Weights of a small sound classifier.
Training: batches of 128, held-out accuracy 98%.
Data: 26041 training examples, 44.2 epochs.
Rows from block 3 of a small sound classifier, named by matrix and row number. Rows with one number belong to one channel. Each number is 128 + 24 x the weight over its row's rms, rounded and kept within 0 to 255. All counts start at 0. Numbers have three digits each.
After each channel's rows are labels from the 100 clips, of 14976, where the channel reaches its highest value: "lies over" is the class under the peak; "top examples" is what is common among them. Only what is clearly more common there than usual is listed. The data: melodies that start on their tonic, played by one synthesised instrument. In brackets: how many of the 100.
# convs0: first width-11 conv, stride 2 (model.blocks.3.convs.0.weight, 192x192x11, each kernel summed), inputs 128-191
# convs1: second width-11 conv (model.blocks.3.convs.1.weight, 192x192x11, transposed, each kernel summed), outputs 128-191

convs0.164:117146065104096112111080127121094146129107120183133113104165129158102155104161090116115101121169144077082098087128120103128136092089147143129170117166062138118119140146096095124142177125156116
convs1.164:170095119141100144098185132080136125139190110163088146116098121123095130123135059159150128157116108109117149145110130107146142133138127122160133111098160139114110140141163125138114129096143135
lies over: F#4 (48); G4 (36)
top examples: the note F# (66); clarinet-like (60); clipping (26)

convs0.163:118089098143128139093070124139113115101103112143101099071116090093122113076105112119121107113140098108086157121132146116100122112141144106105114167159158104113102120123149112151113050139116115
convs1.163:140110105145145118109119126164116123103140081129131145146132127106189136097106130099129177110113132145132138150135115079141095129107135120145136144133176157145178147154148121115116129176096136
lies over: F#5 (33)
top examples: bell-like (59)

convs0.156:072106122116139154138128157156114109125145146144111154073097134135090131109111114123130124146139120105114053113151101117134104115126093131092076103110074146111121161119098095123132122115117135
convs1.156:134103131180124183154134138139128141123137095096116145151136117147127138161103148155169116129137115123133108130126094152113101148118133132143126130108058130119087151105144145136138121096142120
lies over: A4 (27)
top examples: pace: fast (75); tonic: A (35)

convs0.95:124139128053113148112128114127160146127108121121151148121142109116058096151148156120100109151130141108090148126121129125106128118168106097122089153114134117126130125129142135121124163167112148
convs1.95:122157130102130119144126144142125123141109151168147098113159149159136137138160133133084132123137104124114097172118098129126156122139146140133107115123116140124115164124113152115134118161077144
lies over: B5 (25)
top examples: marimba-like (37)

convs0.93:074136108113115107082140133167133109141130132127125155098098117102123132126167098135092136185142096083101136100134193146154097160125103150111136120087138090140130123091167128106117141095131055
convs1.93:091132161128074108147144154159176131189110126142138130123119138117180163109108160139111125123112129126134146150095079123111134149091177176118143138143113110157133134098127143132141115137148076
lies over: F5 (31)
top examples: vibraphone-like (48); organ-like (33)

convs0.145:109143122098128132089109078099120111141135120104126183131118113134082175121116123115080086131092143062097090161112107095112165135084143112129093119127161082088098163126164067122115128092116112
convs1.145:115084107151142087152112135139171132173095087137164150133083149124135152070147132129118135171157132137149083130091110184155127123128149163123091143112132096114166139097112130130130126143139148
lies over: no note (100)
top examples: white noise (46)

convs0.144:096118097120130119095109082085134132104106110084104133093141114126117096086122101129123057121132086127147137114108145089123130105122109101094110108144132076159075129111164124141129091116145106
convs1.144:130126157124133145147083109121115141148126131143137099145166118132146140148124187130131124117107106093123089097101138154170129151108134133126156109125090121117102079086108145113125117166128133
lies over: C#3 (33); C3 (31)
top examples: horn-like (44); bass guitar-like (27)

convs0.90:128117105118106139119141170131111187132123109097131164161088126097078132144129105143161116165135133106126096136160152126125082104131146138091135164113150123094149154123128122170167117126142123
convs1.90:100146142157137130141119124109141153160136133097143092116096112074238132124102162131059144137099110121129116102147117116106076134147110135108080174107112182153104101132081133122128133153101130
lies over: G#4 (34)
top examples: marimba-like (94)

convs0.82:129106121140116115114130123142135091169168127127134098094119088085142127115115084105133114102101119159152137125071111109117070143134125113079154141107114057132127112111118131129081149085101104
convs1.82:104157152110100108151059104137150142171099146093120090126131142098146114165110169117075124122144139107135121134113099152120109147106133159139129157106141130136090089090098115149114124135134128
lies over: D#4 (61)
top examples: the note D# (73); trumpet-like (58); tonic: D# (35); instrument: saw pad (25)

convs0.0:127112119113143120165079135127168129131177107108144138129109186100114098153114099107142095118119105121126110170101074147109173146128128144117113126122147105124140148158128104114120106032107117
convs1.0:177098105157125163139152112132115075155115146130132126113146143115140121110105148108075155151151122139128131160109110136123124152134141151181124140073146117155091144173153140122141137125111142
lies over: no note (85)
top examples: vibraphone-like (26)

convs0.189:124141181132153156113124138124110107095131126134097094110138105163138094150094091121110130125077118107125133099134120129097123137109114114108118134057137153117121128119120059133123145122116112
convs1.189:070105145118119134152111138154047172118151084110120130143145143164108091144106105106135157116135119146147150191163114115148139126136109116130137152148139123154131161157090119123129125143105143
lies over: F5 (29)
top examples: the note F (73); bell-like (29)

convs0.100:109115080148137139129168138114139125091137136130096128123166121129174099093103116090160132112105132141135187120127125085110127141159152123109147143120068115122089134108146161122139102087169122
convs1.100:117145128145130134119137127085134132104146187144130113121144125131198131093125125140096151144098146115125188127134125161178106117104135148155165092163107140114184092128143126145141116128081115
lies over: G5 (32); G#5 (31)
top examples: square lead (25)

convs0.50:128140167152095141102149134114116146110109125086132131123108111151099109146100127125132116154120148153151139126118096188129117131146127120121096115061132138141094138119169081105120145147117087
convs1.50:143129162151139163143147134172100141142130095114147135106101150116192120107111134112082148118127104212145130167115100124123114141151128129101125168147115138125117147139097129119113121137081140
lies over: C5 (47)
top examples: the note C (79); bell-like (75); tonic: C (32)

convs0.108:124148074078125139129095108106129113112118136119169109108130121187126112110085119124116093121098078117122134106127141121090084163125159129142133111091148108139110147164143101141165081106165154
convs1.108:146108094130127115122093170095132127130187155114086119136134141146115148134143129132126129114144128098112095124114135121099146086134106131134152169062084141150141124091131112128127106167136128
lies over: C4 (28)
top examples: the note C (66); sine tone (33); marimba-like (32)

convs0.53:156129165119127155104173141135131159139134124155108118175133074129108117157118103142142098107117116138134111159132098104136110120131168133115133145133138148160117108151087124119133127144104157
convs1.53:130150144136097179165165147160155117140133109119102063111073130098134145132106111129217103120130117124121124109114167092101112135173120135089159107138074125123091123146131139129141141125136122
lies over: F4 (28)
top examples: trumpet-like (33); tonic: F (29); plucked string-like (26)

convs0.123:133087064182122123115113120127147092104120142121171125071121116125142125105119103096112112129138131109141158136127141117075110093124178103094078130138092120152137104137123154141143112090124157
convs1.123:084125117150151214141161125130146112100171115131114116126130140107172102132175151127139148141089116105116086141112145114131115121119140137151104164096097120134143126143122138157090138133152114
lies over: G5 (32)
top examples: the note G (65); marimba-like (57); vibraphone-like (32)

convs0.5:113134123121128104118104100109137183097133123145111147129114102076098127133116095158122110164156109129148164131074098092120059126116104127133111126143117141100130115094130106118101131099102106
convs1.5:110130134169144143125159150092155125139089124174189129157145104130162146114126154105077162148127108138157123136145098210156134127134138079123140099095146122150087148125156123138124150115120144
lies over: no note (87)
top examples: marimba-like (63)

convs0.17:114109120172112143118085139119100139087094143117138086124142129083053098104127104160095136133133136099117092114097145085126119094128132106093101107127124136150140121100115142122122112068119164
convs1.17:104161149145172163154135144111137107147126109184139082093141118117159134090109086060114135098134108085140086152137110147161122124093100125128147154131109158120123123096099136153087138110111131
lies over: no note (90)
top examples: clarinet-like (37)

convs0.110:122147138135146120141134076143122101080128119132155094132134082126099152088107075095099125123120098123112098117107159128112093109138064083105129148134138079149120105088143143124074137071146140
convs1.110:123159112132174164153129114109135100183078125118145097104147110123121124139122130110129115083131140115129154112101182163153136134094091131156136131081158105122148095127096124126104129103140135
lies over: F4 (37)
top examples: trumpet-like (67)

convs0.128:093102129114131136091098158142131093092126102131083131148121118127112155095145103112105125135111131059081123084114099104135125102116087130100117138100114166137088132099116076114152147098110129
convs1.128:074106158171145183127121118140112158128190144113105118138097128102152152119104153136195124138128133114127165098122151123170113143125128160106118108134114103128138079118114139122104137126155100
lies over: G#4 (38)
top examples: the note G# (67)

convs0.6:129168128141145151149122080165149127109111173072112150147116115096102143084135105086150101151135159125111175101111134106116156101155155099144121115157153087169112123129154128112086091092122146
convs1.6:133156138148178151144117149129166081134116167102136144128120124108146161113131097127073120119107133160132152121125163124155116154085104164119112192099097152127124124139078151152058116125091143
lies over: C5 (31)
top examples: harpsichord-like (32); organ-like (31)

convs0.42:140156160101074112132139130103132112123101150126110104129147111135130126141114088141136126111113146146128134146128121128142139087122136130117110122083130116141115123131106098089131181111141083
convs1.42:122134122128112084140124128152126133145109064153130148113164137161148125118104107110106146143129110189107138172140067133141140138134126126137095147122159157131130111105126135129125144133098124
lies over: B4 (26)
top examples: bell-like (47)

convs0.121:134117129149119135132115113143157070142169132131143088105152126161138136146136139155135146131139153089139114134083144120125086148142090115109179109120109098192121162174106123109115117093094115
convs1.121:141136137112103097155105098131112130115151131153139102122104160116099117150108114147160110143106123155127092148161144128125107143123149137102148087136120094177106123126126137107102132118127095
lies over: C5 (26)
top examples: tonic: C (28)

convs0.113:084156083142156161097106103132078147134149137133099130108112155105125114196077101120135119130149128151172161142105129146098147132112132148128115124099087095104151123105178114098144128101123126
convs1.113:143131138168122183153174144090091123115211151113143104138121149084089128091112130126148157113104128101115134107149142162108084138119110149098091148103129121107100098079129135102112132181167106
lies over: F#5 (26)
top examples: organ-like (35); tonic: F# (35)

convs0.91:119120143122134131123109101121112104085120142144136102152119100124116123146133104122127150119141091119122087107097145140151128131150101095102116108163147093125100120122167132146094127041142091
convs1.91:146126121112129126148060093117097148135078136140141095142151107126126080146094150133140147081130130130101131141096145158153104140096100136132115089107126143136110107099124111141139134141093118
lies over: F4 (28)
top examples: trumpet-like (49); tonic: F (25)

convs0.139:146173105136145111142151135145144106141106124113112154104138119126086125151112116116130115151118122117118159105131120128122100158164112117113109113150078148146156150136159095108097101098127129
convs1.139:094143156101150108162114146095095159146113146128111150135137126144155129141111153132066164120119135106124143170141143129115123126097152143098122121105082097146114202151126154100119117108098123
lies over: C#5 (25)
top examples: the note C# (79); pace: fast (62); bass guitar-like (33); tonic: C# (32)

convs0.157:121131086146133111153116097104120182130161121124121097140101120120179143135109124127183137077152109146120096150114089131152118134150115097156119130114102096132159146138102104120141116094114118
convs1.157:146167192141138181154141138152112140110115095176130115133144124134140164148127111171109139158132120130119088147158081108136126147116155142100143126114115097146099171117137118125094132143140137
lies over: F#4 (29)
top examples: vibraphone-like (87)

convs0.167:123134083100124112129133118131158128165159131115113145143139107128102112132098140143131111129093107111112109126113097139132111146133129156093088122128150141116146156176152160131144121121111078
convs1.167:116097091165133134165123129156113133125159176111100113070116130135145116144116162147164138145132126108132097132114091148151128139091091111143110140106167160114149104132101119140128124156112152
lies over: no note (78)
top examples: clipping (31); bowed string-like (29)

convs0.49:102108125133113141126122051108158112126131135131153106113129144124125086113117143125129149104140145129087104149051099138134142151118130105133100128146124073103125156130128125160082121092116148
convs1.49:177116136169127171143116111153123118131103123141148138090128118126140113153140186139076148140144136122128083132111142159129126154117120114127113137060153121135100147121103147117087138148106111
lies over: G4 (25)
top examples: marimba-like (89)

convs0.169:123140085084043115159120130123129100102134087108150095111116113125095142114165098127162065120125116083131070110113112121159110138120141131096105101128068137135123134116133141127105051101139137
convs1.169:143124172118152156198082093135108112122081157125125114121160118180122119108102094113148159126145116114115108148097115110130125098089108093142155139112050151128132133082158131134124132155127164
lies over: B4 (33)
top examples: the note B (66); white noise (30)